From a checkpoint of a small masked image model.
Model: 2.67M parameters, arch densenet, norm groupnorm, activation mish, depths [6, 6, 6, 6].
Training: muon at rate 0.018, batches of 64.
Rows from block 7 of a small masked image model, named by matrix and row number. Rows with one number belong to one channel. Each number is 128 + 32 x the weight over its row's rms, rounded and kept within 0 to 255. All counts start at 0. Numbers have three digits each.
After each channel's rows are labels from the 100 images, of 14976, where the channel reaches its highest value: "strongest on" is what is common among them; "peak at" is the part of the image that holds the peak. Only what is clearly more common there than usual is listed. The data: procedural textures in two colours, tilted and lit.
# conv1: bottleneck pointwise conv (model.blocks.8.conv1.weight, 160x184x1x1), inputs 0-183
# conv2: growth 3x3 conv (model.blocks.8.conv2.weight, 40x160x3x3, transposed, each kernel summed), outputs 0-39

conv1.74:148120124128156127138126217121166141117116131104139125160119155179113116113133142160118096107101103155218151195141089124159134123137086133130109135134089153122091168071138117140118090129160131161116163099127129130123121100186167118083135133142239152147124180054159082159117155141115124163082157164153159088123134133159148159095148135107127158164134114079155112099170106120066127098178111155078136126130074108108125135129168157118150123181150050120154162158132075082078074055058080134199092120126092156109205119110111091098091116108121097119130164175127
conv2.74:084116116115131097095129126103164148141102220091139124145115125247139154104083108116112098113152100149125133143138109158
strongest on: blue; teal; pattern colour: blue; cloudy
peak at: top left

conv1.143:090075145058107103157113153108107104125121091140140148166118099183133128091131121112120094145131097085086128125081124109137127137101132105111152122138134152124104123180126122122133122179154110146140145094152106136107127156144185138123184159194127142123136162182147124123134177166161098137090130127143049077071125142050160137138109151131133135131120134179101100129117098123133107127130089122208193141135145137159122108129140109096110055109154125155107061139047155147079154128143151147138067127064203142157139163108183137050173030101193095182127127055150
conv2.143:111115166096087133074132080093113105108099080099115117146209087127120155088134112145165096112131129203172111097155155124
strongest on: teal; blue; ground colour: teal
peak at: top left

conv1.122:143115141128181151098087126143097097134126152167111076127150089117159161129147124137132153143187119102121117108080170167136200119135080090132099119021152157118131122091165129104064136148094150071125143135142165162125160116095190182184157205097157091123157142182132104096071155147116163163130132126102115083137114057130122048135102065177103123150081138135144113166175166097158120096148074123134138150174133114119128111138120109122119142135108095157109118158135206122153106067080070102098131192129104096121099155191191135163129121108176121131167136115103
conv2.122:130199127120075091176139164114081140151153136122142103162165137142142082107112189122135142098099138180128171133073190146
strongest on: blue; purple
peak at: bottom left; top left

conv1.117:121095131150181174139180137106168125134149159129146178099157138158135115144132166174101171136042139177123093136106163179142145114178138118081143133150111171068154134097140117102183098131099183135182126125081158130141095172128132128098140115193181094128153144121146160126093132154112096182130186065105102126114150092167096079119081141113124105141115135133155156124095123145094164156034169086107129140142133110146069123112131142134172169147197119106179144164134066032152136188100147116150094138161106122076117168176086132095097137174119117062116166102152
conv2.117:135117141118170162176149139167158117181068078155168155095164143095130135158070136093136142072109101106124098119060113146
strongest on: teal; pattern colour: green
peak at: top left

conv1.25:147124078136145134137176146180150139125149158122123138142098138103135092108096104073143173102117173163094201135120077121129129129085139122148125140167087173121087121133118117125096139169142123081099102086101114107103117113142117202155133115129118133117120171123138102083120154136131108126141138091182188132121139130125136116121142153178150108172100097126082128129112148158088072117135132108138124110133117174133153093151084089157133234231222097085088152100134099120124128094096185139068141040078152121113122064127195118093058186126186174125156087115164
conv2.25:131103168152170172179137143130131180135137146175122167163068159085174149164122174164109144138199118160137124162157136152
strongest on: rays
peak at: centre

conv1.159:089140064077158184152080122145119082131156144179078093105170108141149158110167125135168154092149068144077094119128111120158117109122135124117148110149157149189081114112130123128118082125177140108146199078125168150104150142174119166111150193141180121127134081117134151146164177137153109186157091155082100136116115087122062090168080129200158141114132150061146108119153172094161115131128179102110094126107111156138113107104159157134127187205070109073136077158103148139081081106115084131147160093145171148114184170161135095104131136097158139178106151125062
conv2.159:145113155075144080101138076141131119112122069088112136191187099158076161141158132143157120123090148155179113103170146089
strongest on: teal; ground colour: teal
peak at: top left

conv1.38:101083147081146063162105139094085129079159162092098114142150142124115125084160161136148135215135134120075126185142095115102104111113127202109155131084120127113110124075083094102140131119143115091117096101111150190105145187110130151087075140063148191163110160126074159135124130127140151067133099184179170120096119151136102137133130106157117076110148119121123188132094102167096128069112093154117109106135101132112128081096098119146114208233103086140130096080142238136115123124184110093107149099105145132131118122162151106148131110124105141121074078161100
conv2.38:089131105143206107136119135091104169123086152161123107132114143090131046167126168183138109141135112103122150188143068114
strongest on: rays
peak at: centre

conv1.27:129106135165210127160151163099147141068124102131119104142157106177148116113219062159132158150109155076101109240090149178112099141105139148117127139111123113083084077139159165174130143133113110136133168073117159130134113116113138119162121130110174137130222133141114094174113150136080188155076124106132122081188131135127083120096094119197175089152140137153092164129129123100113133122148150151128116082156122087119123101118148124151113130103099124141117114148167096122099138155187070097147089182157184153166155159129063140122146088107044126199092143093133
conv2.27:164128124132100114140109144094137162119026171130107100118096170104133090120110132183085107156172089137105189143125083106
strongest on: teal; blue; pattern colour: blue; ground colour: teal
peak at: top left

conv1.56:177190122103089107110132103140147061137130108177139110149175123105146118136157102126126084123079083186146124102122158113148118133166125170174137115106129135154066186170097087183122066111191130121120158169114188112142113130194105111153148131144135125157186131130116121094111129090137087134079057185154108098169160061118091113065097171102127160120146157088178084108115040173187186133095134121113144139156129115153141151178095097169144079162182067146111139107077191106120053131159146107124128137097155125149113132169160111116091131144133091139122122156127
conv2.56:103159154121110125133137147116147174205181141163111155131135150146144157155101166135101167195122159180161145139110204162
strongest on: coarse scale
peak at: bottom right

conv1.42:112160189117118119163130183148195087141147112129151133191136128142162124124175186114150101103129168117103119088119143119129100093058143092183162149138165132154146155137099159159140189079139085129136185144170147196136175139133082068108109155147192128099145110083095110174146139115177097138115143153120126134082103129090063093145131144098101147167114157157110140134093111116066116130122136125126101168075112128172134159146120130123151154197129073162164121120159180056115082085153107132111132158086170047144139102168162105136136175171136052152062131167087
conv2.42:143189139115115134153133163130156205196191149149131131109109155158128168176093185105134127146151168133160165121130171141
strongest on: rays
peak at: centre

conv1.46:140136130088162148101124095102123164191114133124129131139147133125127071126094099114125127119132088104142130164097115195146086113095149148151183124116150129104109115085160118090136138125130166073171107092130126114144038135129132112139099150138079143136126098123154132139077077109129128151192123150109157061128129163132116141105218087089147088113167135163111149126128135082158199093083116170064105130103144219109091098122148123099114043117140144135175122118167056092148158110116255143114143125117176163135110117117141101072134183150080110136129147168120
conv2.46:116074120132159131110119114158136150182160136186110153097124101152141203203098111178155109163085162084130108156129104141
strongest on: furry
peak at: top left

conv1.137:137134146169129080126106157104153168103111086160092164110121130110127108054098080116173127137156082134153129086093083184119162116137155135097172150133114154111117076092162154141103135125093204139193146149132097158121143178165201173099183149131162151129173125179104122136137144114119103136138122138109198102111125117119118107108134099152137080150104076054101122081158107075100161092161185107132062097114126131133087107072139088127085086122122096136130154116126137146066080141162077122181162152178114021180133150148154129090084168175128146107124154163103
conv2.137:110164126123130186130108160179087106151091158102076135160159159129176130151122158113133112091154128124104154189117222146
strongest on: teal; ground colour: teal
peak at: top left

conv1.140:091160096097115076136107162096111154121131115141117161115110155103137106158166097097122141147117096106143111108155122138142136135115065102133154119170132126107094055143115186179151125133078120089115076121096139055107128167196170179123086151100116164109198174210113118173119133071155108166093124166178111141087145144108140111100112106116134141155134137047112140170098125126076156141139120088154177112099153127163188171138086156130150113134108094141145133202170115074114100096096138103160067171146166138233139141144090187164155170116139081136148088167140
conv2.140:107118053084130074069129090154125128080112125121105137172196073139084157111121132115115120079115130146134123124136188093
strongest on: teal; blue; ground colour: teal; pattern colour: blue
peak at: top left

conv1.22:128110135103188098137125071115132077086169099142155104129134089159158094079101166196122154130095081149125151105076165069106144167118140135085045114105143160139150137124116117126135077112166121146183148142124096115140112106096135085097154144163115091120149064101103089157094121206128138164160084166133118113133158179126153169161168169136145159089140186156169132163135135157113112107137188156177130167165147139159101152105150123132140235215139082095127134111080119080141131093168173113108075126091157091135139086066165100109174139118119139108124154164171
conv2.22:122136158114194099217124114132127184119138162108164131132137124094144074143122126160077134062098080112121124176155129097
strongest on: rays
peak at: centre

conv1.144:087137113132148111089112129042123172112169107189092124124145133120092087153161099112150103131052145142114153098144118110100100189109120126104121123153102127109109107151095173131139127114125156189158149133171132127115065103062199082101157189127141186160114143127129134119103093167126115165119124148114135142160154125134125167201118078126124075134059134109087087101098196156126097093129155165091112093097174121165169121166134142122162129128107097088092122111130136130093103118137161178142101155087080209197068185146103091147120113146050097162150160110061
conv2.144:104138079088140076124120118114151114099108089104086147182189097129093157089120125109145132032148127165110123112162166155
strongest on: teal; green; ground colour: teal; furry
peak at: top left

conv1.120:197172102138097105118135082143144147109128091151104156180148127144170121171150167147159108116136119160120145100127102121152161097145100149148120138138152137138116118131180114137079170134113162096116137102125074157142148103106127126225152128145117105129082163178144089127094131166119207143102120088128114142120165143111147103157113109100117064072098122072114143130152149127139134150124076159111165156167134151127145137080104063065112176223097163096074158150069096193159117082143194069119165050117180113095121143052121101108182179157148090111143150129156
conv2.120:098142203145117095132084124113053151123160148077089128118177119118138126153146136182146065106120136152161109153092183116
strongest on: rays; blue
peak at: centre

conv1.139:152093084140059100154104103170145117162186131130083172164128142120122174116128109061139083132105128087150127144116108105093159110146113135165098099097142109103101150132122133142170101102135094139202146115158116114098107175103091058119095100154145099141125110111102156121108080125136081152090210212172163121088128117102089127154133160152103104091114133093124142095099100187139053190119128089117152079083134106134123171114161097138156201195142156126143102107148140149083102132162158106208169105056150160143146165164124103170124155096101193142101162181123
conv2.139:116182136137100169137061137110087172151156134120149137144120159200095144171124201123128107113088133146128109134094182077
strongest on: rays
peak at: centre

conv1.134:093083109113115114112130077108111120102133069119130167121119115123186164150165109206182141136144125154155101133144111183118130144133163092092197106105126142156121083092129100147120112136134127124141100084092117152141138110133087110060050190090099170071089177104204125124142154108127111078121189186114149115154109165106114066088165197128150093132142152165177184129077130185091132080129127160120183109202154146151138140115107146141141096135102225151122140056101118077131137132152132154153129130113124110078097129158158116145107109163169124199123141153124
conv2.134:095140108103113141149080161116109146119098129093107156105151145140084164125106115134115070141065140103127094113058183043
strongest on: blue; teal; pattern colour: blue; furry
peak at: top left

conv1.67:097095131140113158124101115127169165167122112094115139157119140134108023207142137122129153110144123151167111124124137173103158117139079146144087124165108140121186165124084137107169106146076139072140104096106153139135101155158123229081105130112185131151112114085118111109140150114164115112138176120183071182095099161092155135075133104140094165114163126119087132152157112073087207121138052175106122105115102085133150110144103133109122099092083123089125081133127130229113076096105123100090106149102120129132154152127091103086127147091205090197149123082147
conv2.67:181114165126114118134130135066131118121159187177108076145095132151148128093161211137097090141138090139158144133103083078
strongest on: purple; pattern colour: purple
peak at: bottom right